From a checkpoint of a small contrastive image-text model.
Data: trained on simulated stained blood smears, 195000 training examples, 18.5 epochs.
Rows from block 10 of the image encoder of a small contrastive image-text model, named by matrix and row number. Each number is 500 + 40 x the weight over its row's rms, rounded and kept within 0 to 999. All counts start at 0. Numbers have three digits each. After the name is the row's rms in percent of the matrix's.
After each channel's rows are labels from the 100 images, of 14848, where the channel reaches its highest value: "responds to" is what is common among them. Only what is clearly more common there than usual is listed. The data: simulated stained blood smears.
# pw: pointwise conv (encoder.blocks.10.pw.weight, 192x192x1x1), inputs 96-191

pw.129 101:496458453541446511428529471505481439449530488514451486540495510518488501499481465431420500518544519508487474461510475496507442510421422373462525499483407531532472540510524462551490469480497473536493508573480553507505435540434508500505448468431431503509507513519630533479552493476539507501
responds to: round nucleus

pw.186 098:591477478481454467486569508545409560487506485445499487514529494476573497555529513467451429467480496450507453503436554475589479500529490511505532453401471593489453513488495486462434525462486508603455504495531519535463467496457515490415477525494449473488456501484453467547522530491375538484
responds to: small spheres

pw.188 089:468453472460490510515473591519595519540470476484513465531480576508430539490522504511518487504522481415479516546442459514499551499543534521501462483365510553420493485511482512509462489457528503503502498469485501503493497597465508552465523500482543501473474551480468471479579484463458484483
responds to: spiky cells; kidney-shaped nucleus

pw.176 110:596522459399473493512511551481542498557455457508476435442470532473584432536536494463483530507467437514554499510527542438505503474464500542511507481468458529522486518481505571519452544431523509470465496490529551524554490525457482576518505508469557460555488568451404442512533564467499553554
responds to: ovals; kidney-shaped nucleus

pw.79 105:515472504497455474460501523478491488465519481452452530534479487421506457529478511525529497476467484461515549421477417438503476498457412483505538421565410528518464486451477464502518532479523478550500498492494437490541493473468477519482556561522476503508503468402489496491515503457572499532
responds to: kidney-shaped nucleus; ovals; crowded

pw.59 096:365563524490521493503518490514548450515500493488507522522480525521483565487496508534517493488610487492479457524531469480431489485541506536498500495383608532411527444508517524511517451492520495532512529524472520521506444530522525452514509551497517482464519460561498522434544513506446531411
responds to: teardrops; kidney-shaped nucleus

pw.126 085:457472490487483516524479487498605521539460498524500460497473590514452547477535502498547487579481545425492468518471497497428518463524536539529424478518566473407462499489458511523474516513534510468500486491425562530453534552508504518514484495418511497458475513521452516487466497543447466445
responds to: spiky cells; kidney-shaped nucleus

pw.47 092:635503483510506467537548467529450498449516446438499471494486476491650550549526519523490498470506512515568516488455470485461519502472499533487621497417488522542509459492510495518518511475552518527554513454590497522491522482488444446452515456491459528543470463555495488499527471560472547474
responds to: target cells; kidney-shaped nucleus

pw.118 105:546428504486462504458457459484468467559512431482532508512520461411458502484525510495499559514502538454482494491486490490469526517527530491499460500474468465513498481580513562552486489406457468504529508455443454493509482427478467485463523540538461425494562488523488458476454496479575524470
responds to: two lobes with orange grains; crowded; discs; small cells: crescents

pw.91 100:498480501507481476471487457504470474487489449490549507510525478457479498505439464502508505510508547437488518440437492421487489481526563516469476474503429481564505479583444505510522483498413552514524475462480483512471485506463468481475445534512412442500574481519479507525476467489519524522
responds to: two lobes with orange grains; crowded; ovals

pw.172 096:383507526514531483485497506530627489532478546491492476477500536489476522508485507546561556514618517462457463514514488509426519451512494498493508462444581514397544447482493472474518442479505508505497486507463523481498479519508521453510476517546476499419521482529491515432545490497460502399
responds to: teardrops

pw.76 107:525482552516444550475521532502528557561492444424535528505505548406522586561473526513506569537519546437518525515489474458430494522453577527517508443481457491520458478587532557559473526536443549502453450574516543466516497522524537391502506511460487450515535543509508468486485473498482563525
responds to: two lobes with orange grains; crescents

pw.22 101:571497536490511469510456561485544461528556547525477464454470466556503515504501429419467524531547535543509494460523584527494474512567463386512498504564485474503508465543437528485480467479514462451508508586463481541540502498456468533499507462490457520538510464570573454524468494449542520490
responds to: round nucleus

pw.20 098:439528498439467511517532469459499520461456502573462497454537504500517457514486482490433526525493464448520559506582526450581465491525552490500516514549505531503475545476510547541481578503544446454511476438500479537483475504509495557472533508474518449422483544501446451487459523489441513544
responds to: ovals; kidney-shaped nucleus

pw.178 097:525460511471481507487494439484475618504505497502604518485545466596477466453521508510448578489477522489526525535586491476566456525445467567401476561482491556444453553479508500575481542498522495528524458575450478548528545514554450517507483487502532556485433526497537482470518565465474483516
responds to: small spheres; round nucleus

pw.29 091:540484497491483508475483542457471441543510499463482435518449478547479479522492430464454459489454525475526467462520496543495523525456553448474499515492439530539417530590478522438458492503481522478502441570497495504464509497456484535511510501499506546532594521492605487528442504459495544513
responds to: round nucleus

pw.116 105:520471521463454504465494476522430528452450508497456506499455444399499482455520489428432462471448405463499507474482459533504477504500433569515505456497405633471446557413527527476505538531544485531471436508449524448508517461513523515493462524444527488485507494463454539507469525526445481508
responds to: small spheres

pw.73 105:547526506537443525499542487467522491526500505478552547540477530505559472539470568529532556525564491500538553483458468528481529534535478468593488529492521537510527487457510439576511519488475492537566456481527511495517535490474509580543485540540474430544447462545537501516445477482591525516
responds to: kidney-shaped nucleus; crowded; spiky cells

pw.75 096:547571509469552458488534418485549404469503526442430433504493474471570471545495510542534494482593566506544440483456499453461496449469497524444535476424458515434509429450473484465560477469549494519508479500547490460534483496484482433487438514495466474511493422527475542507530458555478510472
responds to: teardrops

pw.107 100:548482493491441545491493531509436590506502472526444492522586469511505466476485440503491596442483532450480472492460475488593508556495495516522484463465548607449465549502471505455452499473499450554504464449477447472498452470452499533471514504444555468446464521452451451459483521499480471462
responds to: small spheres

pw.9 103:510511525482539475490489545445490514481525523484445531513460487499532415461475528531520437526484449503497483435448481503524512522513419510435532491474414516483545527496478470450530506489513542473499421488505466472503465482567398461474472467483505510512450506392420496524492442538530472516
responds to: band-shaped nucleus; ovals; crowded

pw.190 106:460570438457489487461507510507642492502479547490471497514562582499454460445514499504558588502604539488532510487485508522497535511475512466479464491442540518447494522490472470492466536526516453507527403452499537496517459520503476528482508487440469481432451517558478524516489514518549442487
responds to: teardrops

pw.183 101:525439531528566503527513575453456495425564487496454495495506491499487476495474512512488449492480465459478521453455506485503542537508404437492535475511405455508502510526449462536504496468467512510486428490502482482451504486452409528511502495512445517547413457512515493496434468451530517501
responds to: round nucleus; target cells

pw.62 094:676428507508525479513574489492433475520555457442491488500492479484672491592502508540488508479470504423480460517464502507465483471526464477478592493418487521498531505490519447496507490500554494510502502471558494498397507484510514428480508492479488507497473497569484511454449471523471553438
responds to: target cells; kidney-shaped nucleus

pw.130 093:406480526479528463438526521483569463542533516436466526518510566533489523503479490501571554526561483502465539517460459479464538469543506481471466485359533496469485479491510477474521475467514512553503510490452507442483457579511495450454481495540484455468475535507466481448565528527452514412
responds to: spiky cells; kidney-shaped nucleus

pw.26 097:506468525484481519430490459472488470541485522497445539540517471488473498468386549470485497518483497502418508415499503487492469506417405507494461454556389508473473496424507494544541521546451512474525440499440477438478536500605485497522511465454580525502481486402426518506499462453560466499
responds to: band-shaped nucleus; crescents

pw.7 119:595503522451467575472548529504564529592493516562548486453523531530537566526557495471535676535562484511480494600493538512462458580511535485533517533511587507529498478529556516524497524557504513529525533487532551529519488530467511480480544503514533474482487533567500498482548541478535525496
responds to: target cells

pw.102 113:453514537548496478486518463552512516477538479526542544537396515479518447485594526460458436520557490501497475456532488522505517513501480529433554500449493537472534526438499533502521510498557492451537542434542506434494524518570527504525490411444491528458533515449480539460473479495478472476
responds to: band-shaped nucleus

pw.19 104:487508508533488475392504483516488486543456494458487518504483471421508448510476498514484425497499568455519501433482527500521551487471584484457523477474364488524518493548552545530552541555486520498493503444502488506450425470507529481478455455475495500499530451410477526477489455486501512544
responds to: two lobes with orange grains; ovals; small spheres

pw.50 098:492451595573545499557461527526457493440548474508584573557496451517458482514607529492555478522514527498475527519542519483508569517559488520501476537453457477533548515526509561533455482484549521543499556531506496460487479529549449478537595562577487546470571466444545505536456442480521553476
responds to: kidney-shaped nucleus; crowded

pw.112 102:384529504557518498512484480517481513512477460511542480531521436513457589518479462508503539484493473657547533477509454472500538447458493447526497614495525509478466510487486470562478506465504507557482439480470452508586503459446469461478494497508422519568504496421539506589494488504495479540
responds to: discs

pw.128 089:388543472504478460512424521501519480456499406466471532496494559467462545500542485537528533527499503532510512469496443503419469444520525523494475524465556483477516523524487510448514461517530463506483495533457535555550490546495540469457485536504522507518537488451472493511502505513447482518
responds to: spiky cells

pw.88 093:535457497585506471478471466522473478433491487461500559555467487401477480551493531522537507503507491482454527466482497464509518524552566496507470473466461466557541486519495544522500491474534547509534540511489474485490487459439514474504529584571450462464527484528571500492515445429498525500
responds to: kidney-shaped nucleus; crowded; spiky cells

pw.168 100:475492496434435486471500553491591537524456490485464480497507564480500520476501497469534602553509500456451507578493450483552526492489504580552460484518524570448458534510551489496450527521535468532455531517461518487520560564503470547517459486417549482492455528534465456497530488431504510471
responds to: spiky cells; kidney-shaped nucleus

pw.177 099:544520505470462484507491505543465521498516472516469495566568549569527514507507483502499546503483485518457517527465492512541484486502476522494462546386526568487446569466472537490478533485477456532468530510486515508498453498421569473440518468464492486472472533457449492482544507446352501512
responds to: ovals; kidney-shaped nucleus

pw.108 096:619436526447490518530601451545473481493527421474511488440475465492518500643486494514475455492506450435527478508451507480473505528483484507529590484428521514533478523538565511464523535503551542524449498474581555523409550474524500438463556507506485501489535543546532488516433532560475592470
responds to: target cells; kidney-shaped nucleus

pw.161 095:493447579538455524422458507461489493556448468431526549540500497460493461549500532508472532486528560486501519518522482467506519486454588539412459423480405480548436489590453516531535487473433546458513422518486479460511480490549486515479423452476527454493556510493422469477509497503543507516
responds to: two lobes with orange grains; ovals

pw.60 094:490510479595504474496552565558478509481514516485483499521456477509527498437486457518406467496499505464518527462466470505486519484415401433450550486532448507494540552535482467581465502490548531456536543531513481491502451543499551507529483438431442532516435467436596489478503498505516522529
responds to: dark grains

pw.35 090:533521495477541535488441490498528463469511572516493479547544445479474510502438492490509559448536524493495467450449511545464500509549505469539486504460429508487504491436526464493586430545454487535527457457453437480516465461453523414490482458441495435522486450434484593551497487487477451531
responds to: crescents

pw.96 095:628543479496480481514553520462431471515528398479525487533503446519547447586529510497497511446458499536526473501476438487461511470517518481521597507438497447559538493450554475477512506472525546513465479488505502463511561488496522457447528506502540487519491500566489482547491514515498523513
responds to: discs

pw.6 106:452480465509527496547499521489531511463522539434437541512516496589523505484485533509497548498512470514503486443509503515491443481457473553414478522472464482454434509525501463566490487535474535486517467532468547517509471533572486519489492432468575554521448460445548533525498514527537526511
responds to: band-shaped nucleus

pw.166 097:506460397525539486493491513530567443522504515502484463464440497591482470454519443484456503488553612500496497512520494445484488486434544432456480498502468528483512488609488455526477509459511477470522537530460477519478450532445513477515488451457425565478534439493641489516471454512511500502
responds to: round nucleus

pw.56 091:462613489505478475478493512521453498443533408505546543493463417471439486469463533574533525457505547632539495467494470478466532448479493486530508574466515501475497442508533469487533450461511486509493486448487473430601500452524461503450491476491473450572499470453501507565470472473487485515
responds to: discs

pw.11 100:466528538534528459561496474563508459498525517463508604599425468514464555498514559451500372495518500498463505446492480515497557437515560559493491405511558520517514497535511527493527467533533529518484538514530502485488500525580540521515516500554540565455578461461516457464533460461552535414
responds to: band-shaped nucleus

pw.99 097:527484476549483460486597469548447476472493436509521549505517467503603479554513577531428498514495461444545488518510440494501511472515452509496619520418504512497512570448516527581448538451528558470517493472598530530423500512557504491448469511457515517489482582522503489479500469516474534500
responds to: target cells; kidney-shaped nucleus

pw.70 089:573495528455518507482466499532493479486479548545490447465535543546488567462526495518522503494472543449472479485505521538509497505534573527471438500421369481498514533488511528480539501508497481473470466481473480578426438488464510476559502552492495517496517549450439509457419428529465464511
responds to: teardrops; ovals

pw.155 099:495463491503478561585515436501466454512477473507533576475462441576505460465484564478463562505523453494447484442466470499456545565486467509451526497505536499483454480470431471559486470511466514427517516485479480494498595490624467462507491485441633531535431407561419466472484558485514477484
responds to: band-shaped nucleus

pw.157 100:541484565525494543436543518527457505502474439442584519613516490430588543558480563523497538505473481490554549537505472476439509561468509518509548522450492499535492453489513512594501536519507554549493473481535516522504535517484448427450510512491527392535512499576472503513462548566539614499
responds to: target cells; kidney-shaped nucleus

pw.49 095:489482479495491500491468520501486598505461455507448499539523527446489457489526476441519514495465517486488454543474546499567523527478480525487484509449440590484449551453550494498477520498509454504525491513488538465480468557501521534491458465426487468457482553404455480482567553491456496462
responds to: small spheres

pw.140 094:513443505533480495487488490491497469439522499521511476553461530519495456477502507492487471515478452460464512435490488483498477490448447494401539511467424505536472500395518500503498496473497503534505529499525498520480463510506443465486527446479510492493426501509489526521482514417529524508
responds to: lobed nucleus; ovals

pw.94 104:455501513486496488475566465448554443492467545494527436504503459440456513459500455516504497490568512438499442474520473506434484523466491442506494503538482529509499407465480500511531448480495429471477419489482484449505473473466467470491454494497477458464514459506492514543449500487531489460
responds to: teardrops

pw.38 102:497529529486503491548508564527480517495510492460418480507557493490586523553483493536496584461514461532562534612469469430521464465547495491572501565439602509503490514552549431549456490445454514508467460524542475523496539485451465492486526525538534531529493525540481479527525443513495516507
responds to: target cells; kidney-shaped nucleus

pw.137 105:496507471532487518504508485488495498448542498495496536554497487371483480479517539564548467493498433491507498415429465510507419524491381484506506471449428509517469504466497504572510494482538477578543556477501502499497508467470505469492563639541490462485510446468556497525472492445538539526
responds to: kidney-shaped nucleus; crowded

pw.98 114:467438445445483525603510453430501539513447468513522457378543456542443497512458486465450486510497463470469429549557473506483556519506536523499503510536513430485533476544511504458524502545495519423449522493489446491501568463574553485533415513533523508504498445489435477484442534526492439531
responds to: band-shaped nucleus; crowded; crescents

pw.97 094:388550483552490512535434532470549467441536467475513525529485503497420497497545502503524542514495492533477472466512473504501473482503451479468493492396547495414540495446436502378503507493510501542480522470440503496547435509522482425473502502513521485491467443420494518551466509513465478501
responds to: lobed nucleus; discs

pw.106 094:406546501477479487507463511549467521543506443509525514481534421466490607477464555510467585461489451587563515548490506493461494458462494523488495498471554500424505454488451513512512426473533493487536514470466475508584457468491495466470403480467483494519530418428522480607485478449474532486
responds to: discs

pw.135 097:512476544536460500436516501520499482541500493500482580607473514477493559518426582447502471511521496469416478467504511527478514472507544582474519443463459520500458475472562497536507518504454538520476409439456491472513477533653502502541511471466626520508482536498455426491504447448523525487
responds to: band-shaped nucleus

pw.104 089:383594480466537482477546510471603461477502600514446500518471511510534497484490491526536479550588510478504473492510506535502507436483438484445558458504584485411519497472515510463511497496484502517498525489518516512561494510496489464479442488513538489495526460573458522470479458505506516498
responds to: teardrops; kidney-shaped nucleus

pw.1 086:643392468473451523499464493514471506502486545443505468449476496476487580526522517513535494494467516468454491543494598533504476533515530508497503470424342502453506530514510538461541467480527493494481534516503479559427470450510461544594484538525534519532527510438478501518431475508486520523
responds to: crescents; kidney-shaped nucleus

pw.171 094:506526493500496528513556493534465517516516525544488492495546499467559534564501508485490483525473471440544536541514487516519492521466461497506555511425485450484509620435501519530508564532501512447498466521562507560437501517504494528490510513490474489464495624477446545446396471552383541508
responds to: ovals; kidney-shaped nucleus

pw.164 096:515471468562524499470508480535508524435486516520539545541492516460464481513500449480424483530466455494481507480464535515538504495483447483470505459491472550467569534514533453481498483508535537478495524477480496507502451518495523475500449439427418508481426488492487495512506516449476510513
responds to: dark grains

pw.27 093:441467546558415528413543449507530481500541473482486459578451508430487451534585519456403462467514546455485473490499417515524508482481591517502482531479478483551465486554507592492459519482540515519501504505487470484467498437478456476478535476476466465536539441531513538498466495428568556512
responds to: lobed nucleus; spiky cells

pw.152 089:432555504512491446524491479567460449482485416522533510546500441496461567530455508500523558411507480555530500539485475496483520452501511508501511530432608489482522456501513464497522432462508497542528503492497486503545468504506451442486432478500442459559509441405488506535511450525464516479
responds to: discs

pw.143 093:519518444469471578554489467519482489480479545477530439470466534506498467485455511509553532475473487426501440537532468576461577536444455525460526518439516508437563494494504498546533488592488540465512522475506437505482504492488529527541458510538527466517497497463481628497439524492423469546
responds to: crescents

pw.77 106:490418493458482493463461484545441542531482383474484515512532485437454478505491423503463530495493457440470455462466503439528483528491512534469441452525461510461513549470484487487476467473523442497525497503447412470498485474468509566481533536499465457431450498440484438457525569518486432453
responds to: small spheres

pw.117 116:526483426528591476510524603546484514464563513520453510489479503521550487446513527491527442446469534486535552478539508522531481459483472475441486467433472476506545514590486485543491512480534467476561515570470488504471511511522553473529505507489464626465419454525580509508510538436507487501
responds to: round nucleus

pw.13 116:504438559440479575499415516495478505556489531492524511459479471512464595465543501514495513488476507457422490533477485529436475594563524513465466536423471522433488436511439524517503474540521478493506501520435433483450488483540513452546539505497533529445541453480446538435493547492469400455
responds to: crescents; band-shaped nucleus

pw.138 110:545426523591520483487490520529510461438533484528521564576484444506490476509505542477525422460476488493452460431481527492518567498522526524500514501547497467578515457508473543490471445479478506489535486465448495463430516451530527519462526519484526536515519504574508485529472411482576528411
responds to: band-shaped nucleus; spiky cells

pw.64 086:579473454466459556513498469519447511448501563541507498458520552510506524466498531496481481483463471430445546507539508543537537497512446445504479534454398483472489571486448530524506506537508506464537567507470488523455495523478502490539528520499501525474535505431448514495408508492395519535
responds to: ovals; kidney-shaped nucleus

pw.125 099:553466517464464535520531464504506492500487500513526473455488450513456482502509487494471492468534509489502521471495468495471510490530541500521542496286508511484496473518481497502514401522493513544488558525540446474506484509538496509516525528517479524492506391535481494471512500511494492475
responds to: two lobes with orange grains; teardrops

pw.124 101:429543474546499461497480522540538464476497505459514497506502538480491468479528474509530479489541479533480464542479488477510524446479506514500484488358557532492471434464533469474524446426513474555462482457445499454519419502441511398453536409469437511525450481474525469521588451483410529507
responds to: teardrops; kidney-shaped nucleus

pw.81 100:506510499533543499484600455490525499440496515496542450506521544464635510555452544560499548504537534469572519509471468513531489497489496484503593516504510494417528542477483495541445549484506524473469428514545497593435553487505463542463482549495500479499515545575493529482454520561477576512
responds to: target cells; kidney-shaped nucleus

pw.84 090:560500481503517490466470522504553560501494512490508471579518513497462513463524520494487496498514548458455458525500517456571475513533532538508447461429553634455482506442562499487450474506479468594528498497480518471500489513503499539497494508535491470454534504509455468484577488512395465447
responds to: small spheres

pw.101 093:406571519455532482529537495510562488475479535478492497479475503528537576528556493525515494512621498493494452557512516491458515456546547521518559495439564509397486480506510476483512460525501496494516497548547484484514467486541512454525505532530536508457534454589472539473544504511457504451
responds to: teardrops; kidney-shaped nucleus

pw.151 097:438507529516525516501528502531575444475504537475472486522491569500466504498469538490538535464578488490512506443469468512458501490440479473458472491340495508471472487516524488503504445442485482567508510467453512464503461536513442448489517432530480495457455485490494513447548472509447499448
responds to: spiky cells; kidney-shaped nucleus

pw.115 093:506509480542497518527500474448497473442512521490441577515517519515493499477406561531456463482518464500467501470476498477516465486427455531446513522494427525506496487429442474510478458488484497449485408469513504448480486505607411496491422418426556539507472530491455528496533526502489539506
responds to: band-shaped nucleus; crescents

pw.123 110:472521484479470425502493510499530501497473413474463478483465531522508303518495490479504482528422522515531493432462484438518477406497528500481530480520497486552494469523489475423504497467473542455481530513543526484517471509514505541430493443474537501500509475438505416527460517498508480488
responds to: target cells

pw.127 110:559492534570522520453528509545529481554511424508498601511526529506556410538454517515550527543447542499515516477520509459525550499568563553474513495531429481556579502530540505559462494509482537566571505501547593434533488492502539495463516510555506488561538546542513457511536479494545541511
responds to: dark grains; target cells

pw.54 105:605447506531504478477576513507461528522533454447517487524512489480633595599519529514495467509497500495562453576465492475506494526543523515507590463465536518478530506517491542451460518477521593520475490458588500544473543470509515506555494526477511495531555537540484487462500473528490582446
responds to: target cells; kidney-shaped nucleus

pw.113 108:560445486449447522439545487515441496476403467424477527471468499480578582616475511480405576467496492467496517540480484515515453524455496528495597470511491509474480512478490477433462533470498515504496533501535477518449555506498491462514511460439529469493478502561504481480433507511465621460
responds to: target cells; kidney-shaped nucleus

pw.103 100:483426442508486522509480433495510471544520441551545438537519404484422501516553473498462488522505567445425486399482463476450477512490472465425488517541483489544464507497541545553535520490537476440535534477473481475509481476486527473479503480470477474485510493546494448496452474442541522459
responds to: lobed nucleus; spiky cells

pw.3 094:415592478513553495523545469526589478486548580494484524535484530509557534505474460520524517554543590514479475439510520508509534509509527497524524463579600467463497510556496528451501492515429472482420477513501497482549529501515457460518503467492519532486534483579530541491472489481519499474
responds to: teardrops; round nucleus

pw.163 117:465497481414503473496501504541512520489499447507406502436479468460507405498506445460505453525480431472467438507464487492480503455477487536459446472514445475448468518441457497484488470465536451473485491464486454490494436506531468556494466482494491488456470506403453477411490549459454491490
responds to: discs

pw.68 110:529518494509496463507553477481454497513502443453416495441446474495540474526498486483480441454459498422495477407500547457607511495534490537566572520500415515499485525465456497483425558459451538517444486473569479487390503423496506617477519526516516496460491543502474466443458471485461477502
responds to: small spheres; kidney-shaped nucleus

pw.30 104:544396539457456590442509457478474460531457564546510528485507499463502520527515435484475439537512478436412524493499631483502389647466510497544479521526433505520475458529509520450435528568462456499549475500456469472420492475491524519606521503519513527443512501570477514539507506510522524507
responds to: crescents

pw.72 103:521487523509484475438515537535531507477549492486448537564547527497501493518537501485410442512529516465442523420507491540560455507474477510488494499524377530521457497457484534521455509487552539455441522518501484501524443540534519539528545442423483523525540485506471482504499451471514522501
responds to: lobed nucleus; small spheres

pw.165 090:530476509548537525503515557460506549450578495506385432503483511495523524483536496455459482540501501525523514479439531494484498510465434413417519503529435452491442528563474487531556500483494468494482445527506469498540455525455443518523489443478391519540475515482569526487448476437535530524
responds to: round nucleus; crescents

pw.71 090:551451492482493500464534434480464484501525588502434507497496528475501494570498523510514505461528503450471491495460501523453462513454471526494576493354496500473501494521497451529572457547471541535531469479535513489432488486596520434497506446504516495480483540477487552452510501479466526499
responds to: teardrops; kidney-shaped nucleus